From a checkpoint of a small contrastive audio-text model.
Model: 9.18M parameters, log mel input, encoder arch vit, encoder norm layernorm, encoder activation squared_relu, encoder patch size [16, 4], encoder layers 12, encoder width 192, text encoder width 192, text encoder layers 10, text encoder norm rmsnorm, text encoder activation gelu.
Training: adamw at rate 0.002, 8100 steps, batches of 128.
Data: trained on simulated sounds of rotating machines with and without faults, 39062 training examples, 26.5 epochs.
Rows from block 2 of the text encoder, named by matrix and row number. Rows with one number belong to one neuron. Each number is 128 + 32 x the weight over the matrix's rms, rounded and kept within 0 to 255. All counts start at 0. Numbers have three digits each.
# fc1: MLP up (text_encoder.blocks.2.mlp.fc1.weight, 576x192), inputs 96-191
# fc2: MLP down (text_encoder.blocks.2.mlp.fc2.weight, 192x576, transposed), outputs 96-191
fc1.497:132152114078124150126056158143131175135068129131142069110098128119060084134095128140044185104145171096136096146105161184137121181130097129089139196142130104102144116154095157139172090104046153108142167108112101112113113131161082188143087112146157119103115131114097115102100108124097143172
fc1.498:133145123144146119143099102109096147123075099139141086123093130113112096156109140161141133116138118099138104137135112169131116163142140076119113144118137144165166106153098134163121110114111130157110144111131134111132132142119095121141110119160153133140110164138110124102112122115141110115
fc1.499:165128089143158116209051137090120154147138164115164118130149110131115131111137097193083149122142133113200085151095157088108056158154105100077134086109150132117133118091063152213166147059147090103153117107100145132146119151071144131151136111191109109055085159137159121030120122144156175099
fc1.500:165115023151110136194140155093099171118121083118141112127096139110141128113120124200089142115127174073143051210071141097101078147129107098097168126151125117120163081130082108185164138060116125095125110110081119110137115116131122128144098098215129108069090174139081151091144101155144127072
fc1.501:136119117163163113173110134120091123142103111127141101126140155113073093151126167123118169124112176100123135147100161154114110139153094107135142154163145145147130075155107162155119120074076098150175136106127145128138158113147119125146079103166160085122135162110129146108119099109117147127
fc1.502:175118085097170146141111152098111152142097088125144121110150145132114090141104161140129149107140158127106138150142136147084113144120129137120171168149154116136137097110099161145147117107110134129138199106137129102108148130162093150102102108126143102076092097118098110098125135121100106171
fc1.503:129139106142150153139098119125113177121121124146144105108126104122090077123106148161151166100124122081097131129151142122113107146124123090116121124118124165118116117149101155160144110097110117140112141097122156112140130144119104144116120116154137136129131159128118124090121069139124139174
fc1.504:150140126117090170170124144076112118124089169106114086040085157076071054143128126142149210116113132114103153088169139141111166150141135129098099172178152112186121139109139167109128100112100076175134164117103136134124210153182037118121077093159144142146128151120133057132121067107146142121
fc1.505:144097067135108165155135170064071184139187095100150125139114134112140103116118122209144165070125176155096120143103179106098132174150128118118164176153178112112138104096083165167151162078096141112096182129073103151130183169119113110141109141176137143093110221114176091120108090141095193124
fc1.506:130130083175099138153156205105120171155129122104173059096124154084138131122125156142126169115104110109098120132131145162092147146179116128120118160148122096142153120125133095122115121113052102110167179075112138132079158134175095155150115114169140145105106140122136125110105118113097139090
fc1.507:183111115142107137148090155096118146123098143137132123098119150119082062110059127126107123135136125122120112131106124127117109148128110118092117131122150144121111123108121131147152130110110141135159134094131145121118162123132109117103094129137132099133100155098102156093113099146138136120
fc1.508:132103134122121135155097096136102140164127114138125125136151081186018110183069157161127142118161116096180128169178066083119092113208133133109092126129201181185129119126116147171120119085155128105105160139147167116129213157084124114051070150104118121149125255118104128045064104096096158197
fc1.509:170065118070180104180108120147113119183190091171102088103138112160004162110030163164071178150123129055135122189164132182104079120186176131037117162143187160179129158185131157152090104174130163106109161091133177103161204107105139119060036110132149112173117188055093150077109120103087124184
fc1.510:149096101154148179166093190131105163123146124116115105121118122109110111101063097161138208125103135072098117085175147179109104154186151129087144163136177154125100101155122176122097108142127106149147127056127151167142177145115077137104106142168126121122145149107132122096113090092129137179
fc1.511:162111065144114187212120155118114222171136145100179129163115156098134098119102111199101130070128184152106113132101184147105092196147105095105180164132155112139156084081085161142153152064125103127125145120073144153128133128139100150150126120239151073107111174170148131058119085119102139106
fc1.512:125143120166185104168110133082121163140174097138164113079144096118114120128111138133113118110177118108169118113121094085139125132141145100118103155130158163122133135116132109168068095120092120077123158132165132130143129115116147088111163092136123166152073164164105115098129106123147106132
fc1.513:146128106132134135141118144130101161152119130120169124106115124136136102126120139144130171071130143104123130175124138152100112140145154132106139139115152143117145134165104125167138118118107141125123182096119141121121130118103135147144102116129148135104104119131108137111112107108110127119
fc1.514:162105044103135106165116186102116150112138045134161105093114176103086110132142181146095186154142169147156142109094124149086049142088091128143151169123132120149167148176105173203115137131115119146146158085125147125115145107116138119139097101145157118158115133064095150103040097104132163134
fc1.515:090118094117192120137114168120051137106100139154163058037170142165092089130073052149131124044154105056112123141180098168049142172138176143074068146046183163080147143210127167147098080122116105165121186085162114120156158172052000098089040052134110108118172160167100132122119119130085127159
fc1.516:153135105105143138146099152104110110122126121153133110096126123122055117153114125157105162119112164127164120161119134146093108134152125113102139154129201148144119135126144200115126114084100141135127144114135116146126126143096101103108120097136155107130097165105128123096118089143126158148
fc1.517:138140107113143148176070125107095126126140130139161116098123125138122111119102124141090127135141163097129098170128148185114112144119137102133137174128135153134149141145116129160154093109114128128124158127119118142097159133107092109147134111198132154128109136141104124107104081140107105151
fc1.518:121157113098169079073061138127120138127150125151124090079158117134100116140110148114070078150116133125194092168139110173138158137170114115112132171131120150135136109149139101110115081143098116141174191137128126095131142116138103117124103144140127128164107098109156131100089104121079137131
fc1.519:126135096133157134150106148128110138146098105135142102116135125102107120124077139142098134138108167100133126130116147125099110126134139110096109132149139172137145120135109150162155142089087124146135133103137149145112131110150114132147119113117133144142132160123127137092100110108135136140
fc1.520:154157067124137134171052200087088163111160094167151132103178141104122099138107073212099134168110146107187082124107130120087071135175121092066140130112120181103214103143148166194148127090122097126125124098058145147129120150107047060151088134246085168109123166129136112117076091081134154080
fc1.521:205137104095128134139113096088052118135138075199115127077103133134113106125083143174089147153134159109128073157151127145122104183127109094114154166131168156164148136169129174158177123119127137119105213139123152110099147125161090087099110116139149115105064149121073129099114086145120107114
fc1.522:132135048033111217192021255063091162121147134217155122143214135154100091119093000255148136178138140138255089136131113057099065158206106087075147142050108192092228083123139165255227140088138076119086147143029160183195127154000016103138084148255105133126087173234135224102061093081157174127
fc1.523:141120118168200108182069199061142215164191120108157108087179128172123082102049137119122124091164143092138122132155122094078132220181198152103126135134156158111138138186123133180079121111112118127099117074101146093164160161064099051047148088117133128156142168171139130130119104163116171171
fc1.524:152144128131156108134088117088101147161119128134178118081126120119158076138078120129094113115110130134145115146153134126099119163173111099108126152168155192137123128175126143156097077083106131126144190109147118142123131108128112106114103125184110117116085133158114120077083090117136143122
fc1.525:152120106122130147146133176134095156139057088136130107111118158116119058136112115128106115109142144104134132143152121165115140165134156122130132152150126140120157125174140148147112117098145122134129165054126107120131130133138078134126113114143152071149112132097111094121105069121120137140
fc1.526:161146098144186160132138228138077240158161130188156092082193147112157086143066167105109126101193144076138131172161105141083081192145167120111138137101124148142204167195134072187152083098137103148099150025154168085169135089086112122106134115139132143148054138178097170086062110137129115129
fc1.527:129085128118143116135102154123087129138163063180105137084112134139064128162094123156099084154086123141148132134167086099130101151186178109108116167129206234163133161156134184155072081083122141112091227131183156119082199099100060069078104139136100112150107184112097137052045088091116132167
fc1.528:125127124129178084138081176109153189151132129136203070102179155133096104133099213141112116090174145113136154158138122150117089151159092118101134158152133133170169102150124101130108137112144111155142129068123132092134139113153157163123093095139151145152126140124133138076127089101135116133
fc1.529:173153085127192068172150187017186255121117068115183013155191145124095000068128187094101106177166197169119145166120174196139109255157078105139153235172095094134168067239113195122062135092070195027128130065125056159149113178222129150167168041112199064085133138067131027110142064163041163184
fc1.530:153132010112121221155100241108130198168130186138202155149176195124091102153160049181168176065172073123098158143097196112078076117153086140107098113095203052131191144097107130232191164064140101100134129140140156167132193178066105118162082152178124163062037189235131158128087094128146190090
fc1.531:113106159129135093147089131097119121127148087151103089117175114170078099126011125113137097172107153099227123093199090129117126162207195130105110159147186220155119127202164217118041055109137121153157132113125121141149179140140041065060108126116097123176147172099156103123097120099156146183
fc1.532:155119025100170181150121151083115235163169149136221117092162159113102077112111166156132155049173137101106128216125136141065100173175125120120154154133142132170173108142121093205187100110151139145113172059119117110147180127147113162116122114148207144109105148185083143095103095110102083135
fc1.533:130162116128152094153107124117114138150161133145154086114156124165122100162104126130111134122143177125165108147159117151104107172181135099108140155144132155145162104127138121137157105117096133097146169117117135103106134130135105118124091138171137158159124165119121151090102062139122156147
fc1.534:181078101064068129136115120108091108136076083165113130082087153086060087163114142166126172124082128118126128104133150174095125110104096133141142172142120120201149160071152197122125126130095137183153179158114168168097168156180051138119043103180110088148115105070108109132066082093173147142
fc1.535:134135123123182106138114130133120144137125134141134124093146127134111113129116119149098103105163127101180111128142106149102108134162147109131148118124141165138150140097130105149116095103132109139126144111131148116140132142132108126124116144181140106151098156101145131109084092122145145155
fc1.536:153056113109078225162136177072046218208154099148121120153101124128046123190156166193140168103110147173125160147100135075127003138149112150147180117104255141204123109109077160196200168021110136117071155143122157197124218127096143148165095175166133118087055255156108133071079098101084208088
fc1.537:114088117139121149206154126142053149138147061119106145090056123094076128119114148159078098120076178122090125159166129119123103122141133101144124128138241154169117156216134185153108142102128135120076161159122157114122207087175102094095123129158099105136101188099105130078091088083128130137
fc1.538:145085127192173096184129186107120158116124066181145128098117151120141078118086175103045098164093188142148090149168109154143113176138151082122152233155133207146155086183118176133108066080088152088154184095128127114084154084163090100133131115173141096175122155093072116066088079119115110102
fc1.539:153139124153173129165121149128111185133130158175129113121129111177130097115050120112124134156192147092166141162158090110096147151167138114051154125124120116163129127168143108176186113124139089144113128110098123097165153128135129132125127099132154119145099127140070165098123098132120105134
fc1.540:152129094115133122158095148135119129140087138121132108120133126148095093134115146160122138125144136117132138113139141134121116144129104124093109140163160159101170146132148155139150122107108128095131160104134102107128160116109102120139088074152141137130079125132114121107115137132102123136
fc1.541:122154093115163068148107170127132139125135080164148090142140123127093117108081153151119126149143131115161100136163114098109121169170152132120119209122126168140119125161161130150089097103110099099129144088121129141138148133096099088120109122147124112140109142125146144100092105091103134118
fc1.542:083166145171215089134042093122145151255233175093116053142206065185131141140103167175082104082131077097139115149119089093170148204240149121090062094136245179108069084165036084127093126076077166076109144132144109113168134196053151098091147103144142112101165255188148055000158118194106193166
fc1.543:166106053094180139123093135075113179132181155151204135094153121123114070135141154124144178167185133147127132125109123129061083142116103120151121193135160129173166131142147172243155132112130099139126138090080117139129134164116129146140091109134115144115125158126144120102059084117150163127
fc1.544:154137086160200217111110232105135151107133164124140106071213119139100108142058156123148167024202127053124147157154130104079117105184191133027103095119162127154137154187100095150158135100152102156090127067128132128164165182117090144106066091111147135150128153175164119135087139095128123191
fc1.545:197064103115140163193148158188071179169189082139132116144097165151097121114089150124128190120120179139072167191137169147145104174153147165087148166134198112108128129203084172140143157129153141127109115102128130150121156114122137108132146149123118110179175201120085234097078100121060150211
fc1.546:141088089130105198099000188145073209187206105143188123119147119180125125182126086175147178079084145135105125222071101140098141131185130145087164127109193156118126168140060129136152150129121154108099173141095117163108189167094079105116126170175125156068098255130154187123092075109085160121
fc1.547:187128045077186163155061093110130204196116132125163114093133102176099106151101190141108164103147168107173130152116146176068128166147107134128135127137129109163140117147122133197165116110140164145095171066111132077166141179124129151086112071132189116117079136084104079122068099120097089168
fc1.548:192082147103102155180089117117065079128113069161087153060054132113092149163101105196077148168045183146151115098125099151159121109087066158149175135156164149207119145066100199140176088117112135121118208171110153142096197112173062086099102140195126099158095150071092104113000096071156132128
fc1.549:122156124154115088192106101068115162158139127138200092123128115122105112155115157217121115154127126129193110113170130087119117156173102117134132138131144191138140119085137144118124134044089138127127126133107128157163111130094123153110106126155122113111091180145172116027124088135150142082
fc1.550:143110108115121113173105093100095137195124108132129128128107125141084101164121211117102155106123175119099135163148105143095132169130092134113127157164141123168131129154125119158131148122101156102105174127111154147124184128157108129112087087137138119163091172105112121110067073140101151127
fc1.551:176113037146134199153120208100126149119145143124171131106155197099098101111154054165150134065132085134094147135104116137084152112142150137100110112114181144137171146087122105173170165105159099123119108120071131159136184205074082070116081102148125138121095162183133164117115089097121159101
fc1.552:094144137101183086126134151120154181117143143158166021121174102160070070120101219091118172129189167101199165135186126142127139090188105161127074125175102144196128109204165103130128100118134130135108143076132109075136149127125179203117080120090151150206162154092175109125127090070161131134
fc1.553:162156128176135118157142116137105137155099092148103108099122119120070075126117175130112125098101140099116124165113147124093101140152132115119158163130138108165135130129116136136137094091095128150142160126131130103145139109141122114142066066140139108127118156112106088110111093165102112131
fc1.554:155121073133172141163106165078097168158184077192157129124144162095104110135125093186142152158128151118117107121107131088088097149183135146060126113144138127125142151112144147210106212154103112043125122108056143157142221192079117059103079061166110181078096212173167145139091100137103255075
fc1.555:126136108162129111163125107153105161157165085135127077091129146144099097125092153146098134131142157129119117147131134143090124140128109096109145136134128135138148124166130142143130115086107158154130151115119124119148138144137120129105128103156147120165112153116096121087113109121126103094
fc1.556:160161130118120136166083135106109159145145130158133062096137116178097098160101118194132142109125141121151100161138100131116116139166151106114130161129146164118158123165142154147138081107124148116134147113104139113138138143124105115123108137134116147125128176111107132100129090125130143151
fc1.557:108119124168166170199152133108068120181069142113159054109138148119000115144078220148143157109185135024140154118171132112085087142137110138075135097169186143130125148108114141161120133083092108189133104097105181123169158107105149179101000076133153130164104214115166119087102100074145165091
fc1.558:138175119125151083144022129121125129123098075185159094098193115162118064175115164154064122170135145103255061172134076133103096135139101090120102207146105167159185103122130098190142051145078134138183187116112140107102115142126093093143134150209144132166050149096149134136035106120138155129
fc1.559:148128133123144110172092102107129150116092100155147087158162115140141090139099126114122091153164161092152139161133117123112102134129143132110126130122148167142128112138103141150111110085118137101134152099125136144157122143132113129119109084127173122137100145136131120091074124131102153153
fc1.560:147160116118192146128104125131083156120159102145149102091113125143140126120110136125117121149165134094101124113128121089095137143133145122122153135130139147113168144192137118168108120116097159110082153124135098115128163135129045075101134134167119158167122135128127093108076104099144143130
fc1.561:124130125147116174141147150096128074125087174159143063055150131113054057154102097144122155128145081072120160094207118133098168130180160155114078103138153130201106145151146111132117076114123092208098135134134133104129193193170013125081013104131118148172147157160151045130098086061141125164
fc1.562:176162096110164098163098160089107136118070126178189102047153114171065072112091155122128113159144131087197138129166098114075102125140144122136107137136146163158153146170141155177109113092128099137067170114146150106071154165091077103103072108145147140157098145112121089130036046118141155176
fc1.563:136161123108161132152090137139102152137119138156144130108146125125129109121108110147123151112137159114116112144149115149108103146138122104097108181153137159135136115143123163164147092116118105120110140121110114152162120113094087116140133102168155108132134158150134140076089113140096108163
fc2.497:152144069117111145145155141111144138111109125111157113115118168092131106112156146124150146105130132137062150103111159150079140135113096158149132136149109059117164127097151118127144150155114100133159126108096125126131115135153121156146104090128135123124130091131147109159132100110128152100
fc2.498:130126094132127141135103125127114148134150126134135120109127130131118108135114125149117127125121131113141107135130124114106119143131128119112134137119139151130133134111115128155134119107116131133127148131128128128126133118122116119125113121154130128126110156126124128105110107119121131123
fc2.499:124137113081148147013093079143135110119127189167129168178177098154131174157209120082188138128152075149090173107084107130140153066099129226168090050115135100155106191124162116142136182188143113151087127191123117158119154219141138131147130138078160182075108139126183056172123155128107140160
fc2.500:134126120059125171023144058176135073111078213112090176213155094145148218160216118088175167127173077129049172080045113181146157046057128229145074030094122013138100190119166114108150194186169092203124069174105122123140124234132186182187128117083152160061102107129172052180171218162112126144
fc2.501:137127078188111135202122118107107142140094112132146104081079160092107094144083137180092128106121127072113079129141131105071114183138116091087121137171155136151160124052123131159137094075095120093159177135119141124125151098126108108098098083205131086131083149140107129091104087135143138065
fc2.502:123130127124138122127119131126128132120131131129128123122128124131124120127123124127120124136128126126143121129130126130124126135127132119127124130122127128134128126141133140133125120125133129129123136118130125124126128132130123128127131131125127131129124128131121124118128127128130113130
fc2.503:136134091137123142161094116123111139139087133129136095108103140127094100134093123167084152129122147091139087140132135135103112153145118113084136141130145128142142118115112119139169112095108129107131153133108115147135137114116106119129090116179138112119109163130091135080121105118111130108
fc2.504:170135145124178075161161117125112149189185081092081087174048078181094164113118230120050115163144216139134137162102120111152082179107121068150154119096155099171094083197082139128135155096131206125062148156159097070106099099142192098129169121081137150089118201096024104156178152198100097126
fc2.505:133163160122095120107148125142168146104141144139137118159135123128162107111142123087158107162159107157152144129134120120149132112107112122147122129109092108127133110144143107110168144121118129125136090131145127108126097114130142125156144148126124153139131095136106136146144130110155107131
fc2.506:117149112128151137131119126119137141136128144125135084135133122133124105127111138136136133124154120089157137128136121130114145136139121128103115109115124103135126104137135107103169117108125130140116109119124123109146119136124117124134118108128129153133134144154107116125161135130145113131
fc2.507:132132102129134135124119128134129142123107124124136125124130132124130104127129111125123128122126133127111123127126132141118127135122130130127129130120128132119133131135124133137129134118127117129126135121128121132120126128126121128141125123135138124125119128129133133119119120130120122126
fc2.508:148154166130121149100177099148156135087090137137134136122116165100117126111121162088195148129154105122092205117142136114120136069116097202119137106167101081122131126127158061140181172188155111123140092122120145132135118103139121142133091127095149172178159108131139152146115101091121154114
fc2.509:136137124108023133084155186096155068061102106126133255126131174081200178095182052138145078187054114226190100081096161117157121088094072094200176164144036134076196111062143162112168127165143078149174130163112131160085070087151118134156204196165083083099081030119140146189124166113157051090
fc2.510:130127100131151103145148130108128133126137121122137125124132133120125125123140132128128126130136127143111119116117141122123120143127130124143124133138126123129135131125132135151088141127117122129138133105121123116135136142133144138132129110122135118112115129120153107137134128141136159117
fc2.511:146162153148082114083149089166152125113117114134114153239118122155166156124180135088129107184127130165124151133087101126167149085095106157145135102123089107149117124162146115100144221132110175095124061171146114113071111125131169061182174145117108217112154151094110137164161148127156138138
fc2.512:062139158116111133123127112107154101103129169115120132124117105134158126125122128139141107127116110133162111130154115137126161150145140115138116135101095113112106102092132106079146078133143175153154119130112125107163096122154130177094119135109104124147141058151117120168176142148140094132
fc2.513:165119090149139134163088155100097144129072120140154117075141129144051096148073125173115138118128164068177107133155110127081114136162147094057131137150156168161147124101133192198127108105119128138125152090147128136110166127131092118088079103183148122147085179115110111077061093096106117156
fc2.514:052099157094188104131101106122136104175204148053065077179147055180093164124110133175116171167128106129131138109130139135160155144200194120109094115102201104122033122176129196105031111147127142137104074118121096124206144185113167154081139124035123123084197166139159080093213184163100152156
fc2.515:049147137103115142113078156155087100170171166087105125153158056118147158159150101161114081101152043133127100148124143120167062114135161083138088106000160166082134127129133122142106083029164071169134130112160152073116115099108148172165170175125070091094119099255178151076139230140190000099
fc2.516:140135101132152128139131112125127146123090104125148123114129135127127112116106132114127119137142136092123144115134130136088139142122128127110131124137133114120138130133139137138133127137124101140122131116115117104131129132117114121132125095120139133131126134132121121121111113137116134117
fc2.517:150126075149148139171111161107090154156094116125137090098115122134068106135098126174100139134139179078138103137127137116086081164142114084086134130109168134142148118112103143197141123078109123113114156126113117125150152120118113106131068090183145119111086176128110119088107114139101142092
fc2.518:112128153126120150101121119130134126133125141116130133136153128130125129134128125122186133114149109120140151122133123110134148103135127164121125110124126130114113133112130110120148150138139130140125091142125143132145129158119130136120119132116130148137139144138155125131132133128128152142
fc2.519:129125092138129134145113122130125137123132126130138117104114140126132100130107112137099133131118129096129099134138123126095133140131125117101131135132136143129141128115128134134130108114122122119129143126132132136127135114115105109123128129166122125133119135124112145102115109115123118121
fc2.520:111124126139045130140157101129142114120134119115141165127109156101147128130160115122162134114092118157085131097115146119128128108115115148152141137157113142096134132073134129143091160137112110120170090140123147143108131092131137139142120140156107110127159104118180142149111120098154181098
fc2.521:075124123111145115099144124145123120107171128118115139122124121126149160119131104125111130145113122148125119123122139147145145129125150120139122141112117129104121136170138144107086112140131114142133137106122119123126122129125144140142150146102108127117149104121134130136147160125133111126
fc2.522:049127195221000152127220095145178094141161121116148190123069199042149155154196140123255123065058087174106194070127135050131116013143073203164175114251060174107119123000168019163124162132116145083227037214133234191054139000162164137109066207217044170194207098108223205196081096033210204026
fc2.523:119109195135120116115151134130150086132152130115105174130149114113176170134129127105171102115136092145150136116137112089151125101132141107133130116133130170099107141090131111115098103147164118147134097136171171114125130104121153139095169148105111076142131080144151138155128159139164093128
fc2.524:123123143133127123133132125131128125122136128127125134121123125123142130129123126132111121124121136127128109136130130133132135138130130111125130142131129133125126132119121120120133106122129134126140143131129130116126125104137131130124134131136124114130124115128120141110131129134131115125
fc2.525:132128136118127126127126125129128128114114129127124131126122127129126124126124131126124130143130122134150122123128129122128109127120122127130134132121126132124128124142130134133146138133133129129125119120130132124135125115127126129128120132123127134134129116128116136122124126126127126132
fc2.526:087131162136123100126143091116145137173153131109129103150134098146096133143152160137101107124131133165094141142122125157157155136138131116154086132153147105182106129136129159093101123081098183090140153159144086122079131169153171149135156125094153121105111142123133048122158146142106106127
fc2.527:083106186085122108114107063133139111181159125095124162172098097137125169126196154119161120157119112226112153089081149075228062081112117145188140109086135169057094129134109163161097177116142091123092101199133127162137100132101202183163169213064140125081138165113188095122136175160074189109
fc2.528:241101052172145123224062170061063169160082053171145128052166143135039100171047117210070114099138158078235035163139094118070041164210152049034171171216167212155164113073057248253078081060072132089132170082138157144128224118087085070054087063255156082137013185066108128024000090117123155148
fc2.529:229097090073176098086194255093150255084124044092119101211206155158184109019128167000089109113150186245210156120131158193168098185084076133207206201130080088088166069255086218070093166143137127184060175001137020111128072185177124115163255084014194079160131120024115151206127134124051116202
fc2.530:123198225173000180119175113132170137140157170193128163192047150133118127149178147113234075121088109182163246139162037062171144045145067197161159086171056129212106087067177026127248193120127224127116096255152205141033129058171110059104113231192059245224147189150072156218075064047202119142
fc2.531:092103172106159124089148043111114084157223069061073165201044079147145186131139123145164139177082139135119171099078160072180171117104154146159120064112137125131032154114127150080073167149136197108088102206109127128142133170141213087120176158075069167045161159074149053133234189185147175106
fc2.532:146127131075149107152071134076104057116151165206091203068156073191041204197113064236094127198122176112240093142159047153143118059203175012067082116177117179229140150113182255178144054102127184095133174074131127132122215199127130136064124160172103149119014150101087024101038184074144055206
fc2.533:130133093138120145144113125116112139125085130136140118105131134134120105126103112151113128128122135088166102127141125123096112152145139104093134135128139152122138122113121137162134100106114118127124130115120128128149138122112098117118108112164129125131121145133121136105110112124124131132
fc2.534:108099166084158109139108111127085089246151133040034106192150014240078220130126198184065155169145202145185136127115120127183088136156194047118129095049223133129018091207058212111086110073130169190049112164153108106194122155088195165128186118040146117038163223104098063108217224176092125182
fc2.535:129122120134113137145116119111126132135101129130129122124119127128117116130123128143111126128124129127143110128133122118124117138134122117122139133136134137123131125102120138134130114119125128121121141142119130135146129123120122123123117124152129108126115145129123125108119118131107137120
fc2.536:094230222183038159012232071209209139053143216173113126186108165126159167067178182020229082125166103135108250157153056109157204045114096225153134057147030044145122119134207000089231204192187183135128070223115137069092068090181116112145116178104128255222204110169094180222138123101145088148
fc2.537:117133183140091088110134096119171091132133104126124197151114152088153188120196149108133093142118124224102120113075158113218094088110088136186153159172086149077152130094126104129086162138138105075179123182126124128098097109137197171145155169117141104104109114083181116135104139167108167094
fc2.538:142138181125133097104118124130140120120170104156130160163132124146153147120143112103135101188109111156148160109127109091158129098119108151165141115135108160150119129167128152109096194139126145098093102169148113161073117131110142090139178157107112188125146149097136125163140129114139156148
fc2.539:121127145121114131126124113143132129137117128117122112152112125129104127136138144134116135130117141145107142131122132156143135120122117140139118130122138112145117127145127139101145139112117137122132132148127116134097127134138138135148122138117133133125137141125119122120142132121117132128
fc2.540:127129112128133133135123134126125132126127128128133127118129133125128108128124124134126128120129133124124117130128130131120129134127128123123132133123128136124132130122126125134132122121127124130133136112126127128130127129128123128130122125138127123127123129130128134116123121127128125126
fc2.541:133133133130151120118125123127134132125138126136131119123130125131127126127123134121132121133133125118145129132129125119122133124129122133124123124128125121137127129133130115129142131131126136124126130132130129122120126130127128121126117126126128144132122131127125126129130124129128141130
fc2.542:231042178000186066096176166144090087070254078227012180100013068151093255109132172058110140223062178223087169122119121121191108154030165129211150154120146124242071193240159179164102134255186173139035216115185161138097189083205146094054198189000108112138144081005003121173103136116127066189
fc2.543:109132157126154091127087124111137089129149129160108130149184107157104150135095066156115118176120097094200117116145104121150144108181164085084096115151123172153107124143154217128061096118129132124131066126148125132135161188106134113088149146132101150108138149129154088091144165126163125171
fc2.544:136210184139165042114128202125125076150219120128079110133177079160119200133120108138072062191109144116199143181112096171161145082180133061117079124127105114228137114219209171109093088094101190085165154084153109058023131132173158090144192142100041219101093142186121099182157217087214000127
fc2.545:124112186157124112092170125199125112135143121137106151140110135107133179145156142111100108094142106165029134177120134135168123094113133135157126134144140130128122166147117070115114129144156152106158157155159150130066133069132189127139132164110125120134136104117119171130108150125133096107
fc2.546:121167181163096115060161113127229150078197135144142183192173148124223156097151167063169053120158115169148164163115109126171202113118094137156163132189046084106124095090128024070180154194147192092203098159133142065107049110184195129108196156120122159176145067122116153206151122172149102157
fc2.547:158104139096127098135045115101104090099117121193128221085171105172058146177108046196100109208093158117225088133129073158118125078165159057075108155173101193190139148121153255198119116143125140113150132113160139157066199195119102128086124162182112143125056157089125063102028132087148099201
fc2.548:031075159105182113083109145155089122211199166026079132182197051201136243109162166169113146123168135178148165109085171089205089137151232069155143079046220161023043139203044194137023148116177079206068108142117107147219113183038214212136229152000167104029185185125199105126213226194038167145
fc2.549:131160120135133137105152118166156160143138147080137110194138117120177122116184134094138134104194181152088123193094142146146135141090111117164133130092128067098157116130084048101189149141150133113149133120123112064144075094131172153183142128116141129109105085176106169139165150151116072093
fc2.550:146119126123180109131128135142101128144124109130106110122124101130119151133123138132077124132145139118126101144122128125137100138113141090127121131091147127140130135165109137139126116085133116147113155109141128102128133120119140124135132119116128121115113145131109120069118157141113113121
fc2.551:150171182163048118144153138108134142143134122171133137127091138126111138130133181123175093121132131136147180130138089078124121094133104145140137093171097123194133112102156055143179158115118186102106137184149164110050139078142130086108122153163104197163119178141102130198090097106189134121
fc2.552:195120107146169103138071149104108149137100094179139149084201131163081135145092144132091091102146163111220088175127105162110093126159125108092149148178130170182138129145069201184104100128115156113145178085136131114074169170135126096078121096150155117148063156079114107114069113129122129196
fc2.553:139125069135133155141084126127103166149138127129141113112133132129114102146101127163110137102136130104164083142128126122101097160136126111096137136120155147127139126118097138185141118087114130125121157114124136133138141115113109112127114115174134110120098164133113139094094110120114136123
fc2.554:117155138209021125155177140082191103137125130133163197137146160060207129129171089134192073123104108145110147088121135096132170091138088120156132109198063134114168116000162067093111128118110098077206102181121145124081112114150146141130154138191097089125121088147232125198125107120189142029
fc2.555:127123062138133143159085134122096147133076118141151090081117137133107076133088118169101144121117149069150078134148122124076111162150144094073133147120148164122144116099115136177122089095104129127125143100124140137153142106113080115113071111196122114136115149127113148080092095114113140127
fc2.556:124128116128145121136113123119120129127134125134128108110130125132117107132113128139108124135120123105155112130135127128115132141134133116111124137127134146137126131126133132134118099120117129132130145126126127122132133130127112120118114123142117134131124139126121120102121113126125126130
fc2.557:122136186106107148088093092137148108148097149106139192200151111160152150138177101107219135174171104157150196084097122067159080073100088171142143069096123132062104139104097140141143224126161100116080027167139138175128113146061163131167156157110122141110125149132194121150130166136093161135
fc2.558:077136154079094162060154121129140081087058193101118122134151132108101145124153133148180156175127095118157153076114153168130167052132096182145080091103078057112113128069171162075180133150121101201165085167058132148145092195152115178156071124116123167125140066121162097169162159094142159129
fc2.559:142127098135102149144116138124120140129133123131134132119116135130122107128120117143113126122107145128129114130129125139116123147130127117120139140127134142131135129118117141138129125112123133128121151127127121138113129117132106117130131126153126120126120154126112136108116110119118120123
fc2.560:146128135134156109109098125126144127151150127119127132140154112149118140128133140121110116119150142130129126149114135138139115127126131122126128127123135124125119128124098141136117132123124132106141131121138114125114127142120166141119141124113140109119113130123144118106127136165100115144
fc2.561:185133191157126031174187076102144051172114000076057134162014083160099186091121236129047070220064192123126162082081137120142163124102075062151150088162110091206079081147143206060088160094091238099088129208162084066010107138194191046124188083081097170078105188055060041189196163206166121112
fc2.562:158109205109063097115097103136190050079065099091124223179123137133156134095167079104114083218058128171139156055098140136151157061085055139176174141134054150089116112092151207090134182179162100095157069229142115192030093147133152112143176186135107120126132109088151152199120127146128096147
fc2.563:155123099129116142149119133110117132130098129133131122103129127138106110128108125146119140127121150108157117128134123136099126144144139116094141138135137130135127121117121143158129115125121128135126139115119126132146137123126108123113106108144129120129116162119117120100117109118110133134